From a checkpoint of a small multi-label image tagger: 12.1M parameters.
Rows from block 7 of a small multi-label image tagger, named by matrix and row number. Rows with one number belong to one neuron. Each number is 200 + 40 x the weight over its row's rms, rounded and kept within 0 to 999. All counts start at 0.
Before each neuron's rows are labels from the 100 images, of 14848, where the neuron reaches its highest value: "responds to" is what is common among them. Only what is clearly more common there than usual is listed. The data: made-up waving flags. In brackets: how many of the 100.
# fc1: MLP up (model.blocks.7.mlp.fc1.weight, 1024x512), inputs 188-234
# fc2: MLP down (model.blocks.7.mlp.fc2.weight, 512x1024, transposed), outputs 188-234

responds to: purple (58); diagonal split (29)
fc1.45,203,161,266,132,162,175,235,194,194,232,163,232,188,252,269,181,127,140,241,234,232,176,204,220,168,188,179,192,173,114,196,229,211,185,214,227,157,250,193,245,249,245,243,240,165,211,194
fc2.45,193,218,258,156,258,228,88,145,166,284,231,184,161,263,219,162,195,212,210,192,192,205,175,153,158,214,197,176,191,248,186,174,256,216,135,138,190,187,122,164,215,161,166,278,166,170,262

responds to: red (66); teal (55)
fc1.150,232,259,206,153,306,192,180,185,180,191,293,298,239,163,209,186,192,224,157,270,213,201,253,217,212,224,163,304,174,162,222,268,198,207,119,168,207,147,272,161,194,203,168,241,185,132,130
fc2.150,186,166,213,203,169,212,225,176,206,238,220,195,210,223,161,202,241,154,221,238,210,180,161,154,152,139,268,283,218,158,219,157,167,198,210,215,166,160,135,214,196,194,246,249,153,175,262

responds to: emblem: no emblem (97); brown (93)
fc1.169,172,221,216,250,208,260,217,205,221,243,115,179,223,243,276,234,222,126,241,107,229,212,181,218,172,226,209,263,197,225,185,213,332,145,226,213,233,288,237,244,186,295,154,239,272,215,192
fc2.169,221,248,317,249,290,133,165,209,232,240,190,201,215,239,195,195,106,204,231,241,203,285,318,202,170,195,233,228,189,221,198,152,239,163,179,202,267,214,221,221,190,192,121,220,199,245,149

responds to: three horizontal bands (62)
fc1.371,148,222,188,158,248,195,59,180,167,202,232,222,212,239,178,199,192,172,213,135,231,192,130,182,174,209,206,207,173,108,181,210,179,211,194,163,252,172,184,205,166,162,230,151,247,224,181
fc2.371,171,173,200,202,203,216,203,171,238,132,249,291,201,180,190,238,253,113,158,202,144,119,129,205,228,164,213,304,199,223,190,216,186,181,158,188,176,209,236,221,182,233,186,195,173,272,180

responds to: purple (62); circle (40)
fc1.139,155,218,218,196,142,217,179,138,252,288,149,229,150,186,165,179,153,224,170,192,138,189,166,183,205,276,226,231,217,233,131,157,128,207,144,157,231,170,288,239,180,183,228,183,201,205,156
fc2.139,111,189,224,141,220,164,230,113,221,243,233,208,206,246,156,228,189,212,225,188,143,112,189,185,207,197,254,192,207,263,283,236,116,180,186,267,177,224,205,168,160,210,248,231,138,126,295

responds to: emblem: no emblem (100); quarters (56)
fc1.131,251,177,269,198,225,215,240,199,187,232,175,168,195,227,189,201,223,200,187,152,185,278,185,189,186,204,213,175,244,254,223,126,301,199,192,190,160,320,227,220,185,249,273,272,289,243,225
fc2.131,202,231,203,217,187,189,248,205,159,241,192,212,226,191,218,184,219,191,207,232,188,202,148,232,177,211,159,190,161,175,274,211,133,212,193,169,179,159,286,187,252,227,132,229,242,255,214

responds to: three horizontal bands (27); star (25)
fc1.562,262,258,214,298,206,202,159,207,201,187,199,208,209,215,202,228,192,219,283,242,216,121,260,243,193,183,218,248,210,212,175,239,151,196,160,225,242,209,199,213,232,230,243,78,219,235,226
fc2.562,281,246,122,218,245,162,195,227,158,183,198,214,163,216,161,204,208,196,175,177,253,220,146,158,251,155,290,190,214,254,188,200,125,215,172,208,188,213,215,184,175,201,182,229,187,244,190

responds to: diagonal band (39); border (31)
fc1.91,237,286,196,228,188,267,188,211,252,205,285,207,277,242,194,188,204,180,210,162,170,208,158,277,134,225,228,260,230,176,238,185,197,178,208,245,285,258,188,203,225,164,274,129,164,212,175
fc2.91,198,220,188,212,170,179,204,199,249,224,158,221,199,165,191,233,232,229,183,207,200,210,247,212,167,106,280,172,268,221,174,241,219,156,116,224,179,189,153,221,133,271,186,194,177,154,211

responds to: purple (65); circle (55)
fc1.261,182,151,190,248,233,153,178,209,228,163,185,217,233,206,230,165,219,134,236,179,108,210,146,216,285,207,188,188,233,214,207,193,232,189,251,161,152,271,123,178,187,109,258,214,150,179,212
fc2.261,193,218,205,258,177,178,249,193,266,266,192,212,211,201,216,217,148,269,166,152,253,217,219,304,165,216,207,269,155,212,253,281,238,219,210,174,178,141,142,243,208,187,169,162,169,192,192

responds to: emblem: no emblem (100); many stripes (47)
fc1.122,188,182,247,202,194,173,182,214,165,210,204,226,224,306,268,200,164,243,215,248,125,198,225,143,108,228,137,192,250,208,113,148,206,203,232,169,156,311,169,217,209,271,258,240,195,231,170
fc2.122,184,264,206,216,219,211,209,229,161,187,217,197,174,127,178,175,251,191,205,216,175,241,180,244,158,187,156,192,147,282,237,111,173,205,135,224,219,198,302,184,193,171,136,268,302,296,197

responds to: diagonal band (38)
fc1.579,156,227,152,219,111,194,187,259,282,180,228,175,187,219,321,129,191,231,192,132,172,229,172,251,192,258,202,201,208,208,251,196,183,182,196,224,252,131,213,227,154,223,197,163,234,144,186
fc2.579,218,144,134,279,207,145,201,198,190,188,147,161,215,236,148,226,180,171,199,248,163,213,203,208,230,129,261,166,237,168,179,202,152,178,225,152,220,276,250,151,142,172,203,156,201,236,200

responds to: emblem: no emblem (76); red (69); triangle at the hoist (29)
fc1.249,214,204,143,204,177,192,204,239,162,250,223,131,213,167,180,245,168,131,220,249,192,183,228,205,235,229,184,243,241,260,153,171,185,162,209,212,156,194,174,246,204,145,266,169,162,251,169
fc2.249,146,207,196,141,209,182,245,226,201,292,120,188,246,152,199,195,215,135,181,166,217,237,254,195,169,199,297,148,251,218,249,199,211,226,148,232,226,224,304,205,187,158,221,280,234,240,188

responds to: grey (57); corner square (25)
fc1.590,164,204,222,260,242,147,325,100,140,134,222,222,173,228,220,247,234,156,210,181,217,253,201,191,265,213,254,155,186,129,214,274,180,208,82,214,253,219,192,162,267,125,191,189,227,280,200
fc2.590,160,102,178,166,270,202,170,210,189,294,155,188,252,126,209,214,255,145,200,205,211,212,120,212,177,206,229,137,305,233,121,268,210,246,219,198,191,253,207,201,198,222,218,233,237,151,153

responds to: three horizontal bands (46); circle (31)
fc1.512,192,221,180,152,200,167,269,166,117,159,214,205,168,162,179,182,239,185,164,197,149,214,239,113,215,222,147,246,203,203,217,153,157,177,153,130,246,275,176,138,243,168,161,148,231,232,137
fc2.512,195,166,243,213,182,263,200,200,204,125,182,193,197,173,172,232,160,181,226,164,141,141,178,246,286,196,201,253,270,123,214,204,211,210,235,186,213,207,139,219,236,254,195,158,158,263,251

responds to: purple (53); ring (51)
fc1.38,151,160,175,212,206,297,196,124,196,235,209,198,229,184,260,173,251,160,144,173,219,189,261,136,150,230,212,204,141,188,212,155,240,213,221,215,204,211,235,144,135,131,146,226,247,151,207
fc2.38,196,245,165,211,192,213,204,182,185,228,115,164,178,216,222,154,184,247,233,189,239,264,136,238,220,203,145,198,217,173,145,190,205,250,260,143,208,224,196,207,200,237,137,197,236,203,213

responds to: triangle at the hoist (63); three vertical bands (26)
fc1.294,141,183,213,218,169,208,121,176,137,232,215,184,205,143,220,268,206,181,159,179,247,174,190,212,106,210,245,207,203,146,222,196,220,165,199,215,162,213,172,206,238,230,309,192,219,148,186
fc2.294,179,215,151,234,224,180,259,237,149,222,205,242,196,221,174,132,159,157,192,153,260,195,166,269,206,197,149,227,129,161,302,144,187,223,136,149,188,241,187,193,162,149,131,337,199,218,177

responds to: triangle at the hoist (33)
fc1.332,219,219,190,265,242,253,205,151,178,260,200,214,255,190,240,255,203,207,124,181,201,191,178,181,144,261,179,201,191,224,171,257,205,162,222,155,253,212,170,211,207,187,185,199,240,222,209
fc2.332,279,202,224,266,186,142,180,229,192,220,262,237,245,255,215,205,185,200,293,229,197,185,170,246,148,233,149,242,166,112,217,178,198,190,258,190,132,163,175,205,171,136,178,112,235,161,163

responds to: grey (78); emblem: no emblem (78); upright cross (56)
fc1.436,153,175,248,212,224,145,270,156,202,236,196,262,179,278,190,177,267,277,149,269,243,133,229,168,203,202,137,191,205,144,193,200,198,166,216,264,212,178,238,213,223,208,148,242,132,215,228
fc2.436,167,228,207,223,183,159,195,215,216,194,153,250,231,234,313,273,229,147,266,174,211,219,234,210,190,184,150,186,200,209,134,244,183,206,187,189,139,151,222,192,205,145,184,184,210,153,249

responds to: emblem: no emblem (80); grey (62); quarters (29)
fc1.58,184,208,218,161,242,196,235,185,182,176,237,212,213,215,214,142,174,217,156,227,236,218,252,201,190,159,168,180,177,198,204,184,210,258,200,176,154,221,147,184,224,334,188,205,203,119,190
fc2.58,212,220,194,274,132,104,169,193,202,217,143,198,250,218,165,116,196,304,198,170,173,153,262,204,116,181,211,170,272,252,148,194,236,168,226,236,233,220,162,211,166,233,185,300,217,169,202

responds to: triangle at the hoist (34); crescent (30)
fc1.130,237,254,229,176,217,273,314,219,203,182,175,188,222,171,83,165,194,206,179,187,170,178,164,167,179,176,164,195,212,223,232,228,168,145,244,214,258,212,211,190,152,245,191,216,127,218,111
fc2.130,171,138,177,215,112,197,193,203,140,138,268,220,175,208,201,187,211,224,184,155,141,221,170,166,131,164,238,209,173,238,185,172,120,204,208,225,126,236,213,172,182,227,132,152,206,215,197

responds to: red (78); three horizontal bands (39); layout: border (26)
fc1.526,189,219,231,138,134,128,146,226,215,199,223,220,254,183,170,186,198,142,176,252,179,136,75,220,187,226,256,191,211,95,165,191,198,280,177,260,128,158,185,231,208,205,221,243,185,210,133
fc2.526,143,168,237,151,196,171,204,202,156,177,243,205,195,193,248,220,231,213,227,216,218,233,169,132,160,206,277,151,211,269,199,216,148,199,162,214,226,231,227,176,165,196,297,112,192,168,312

responds to: diagonal band (99)
fc1.618,210,210,186,167,210,272,173,185,173,209,178,178,265,203,276,173,219,207,221,214,246,204,200,138,239,290,207,279,233,258,286,226,183,205,261,213,237,213,176,134,170,224,206,145,151,177,179
fc2.618,239,149,191,203,234,195,266,209,244,153,137,157,219,180,168,169,210,175,186,235,153,192,155,215,234,245,181,236,227,153,233,128,245,179,196,213,230,238,221,263,171,236,277,247,257,210,199

responds to: red (64); three vertical bands (32); layout: three horizontal bands (31)
fc1.79,241,191,147,265,223,190,199,224,226,194,272,209,236,214,258,187,233,228,128,234,184,226,201,220,171,239,263,224,229,257,189,261,208,235,230,204,171,190,271,241,200,227,175,204,224,210,175
fc2.79,185,282,170,176,220,175,132,233,215,117,193,244,178,222,264,217,111,181,187,175,195,224,189,157,189,215,236,180,222,234,214,235,159,174,248,181,245,217,91,179,216,142,262,284,228,98,226

responds to: purple (54)
fc1.366,177,216,198,188,215,207,234,244,125,167,153,233,269,223,238,221,264,241,179,207,167,288,192,158,217,187,173,233,219,229,174,201,153,222,215,216,159,230,188,162,257,270,196,226,159,177,191
fc2.366,186,177,210,165,217,186,163,238,190,269,254,178,251,172,153,244,216,279,188,121,245,207,258,178,203,176,156,155,186,192,84,189,238,179,219,210,145,225,142,262,195,230,166,257,215,220,162

responds to: emblem: no emblem (80); grey (76); triangle at the hoist (28)
fc1.325,206,266,212,229,158,272,237,223,191,270,121,206,187,188,207,211,224,199,170,180,157,216,210,251,246,249,135,244,191,209,200,296,226,226,243,254,242,280,165,209,213,206,228,158,252,251,257
fc2.325,158,235,186,191,240,147,230,230,198,217,165,204,187,201,207,257,215,235,285,244,167,283,196,225,154,237,240,152,207,214,281,172,208,206,245,164,214,256,86,247,262,210,140,189,273,211,154

responds to: purple (88); ring (37); layout: two horizontal bands (30)
fc1.106,224,210,206,194,161,180,265,227,180,191,131,237,252,230,240,190,198,320,154,246,209,149,230,217,181,216,153,261,201,227,247,213,226,237,181,224,166,123,150,274,175,110,235,214,230,220,194
fc2.106,223,104,103,238,153,180,136,142,159,219,193,176,176,175,162,198,149,143,153,182,119,268,227,191,184,208,203,216,98,173,128,150,197,229,202,184,236,280,206,242,214,204,179,177,239,261,139

responds to: emblem: no emblem (82); offset cross (71); yellow (45)
fc1.191,255,161,239,99,173,219,222,187,199,239,230,212,274,236,167,286,228,195,158,169,106,169,226,197,195,170,102,173,247,154,197,161,310,142,226,159,214,204,167,177,143,192,227,203,143,214,174
fc2.191,202,205,241,230,205,288,246,185,224,246,137,187,178,225,220,170,224,139,221,225,239,284,277,303,216,156,143,268,146,239,182,191,225,208,149,232,121,189,244,203,212,268,273,156,228,238,186

responds to: grey (66); green (46)
fc1.140,193,278,134,221,198,260,148,99,194,216,244,182,225,208,226,270,267,191,193,242,230,175,193,190,163,186,156,203,289,185,203,206,144,174,192,244,225,222,187,234,181,315,198,187,157,192,192
fc2.140,202,180,218,216,205,180,304,257,245,187,137,211,138,220,177,205,137,238,299,209,192,224,230,142,248,238,231,220,196,209,185,259,231,196,262,205,260,193,217,169,209,191,249,209,270,159,191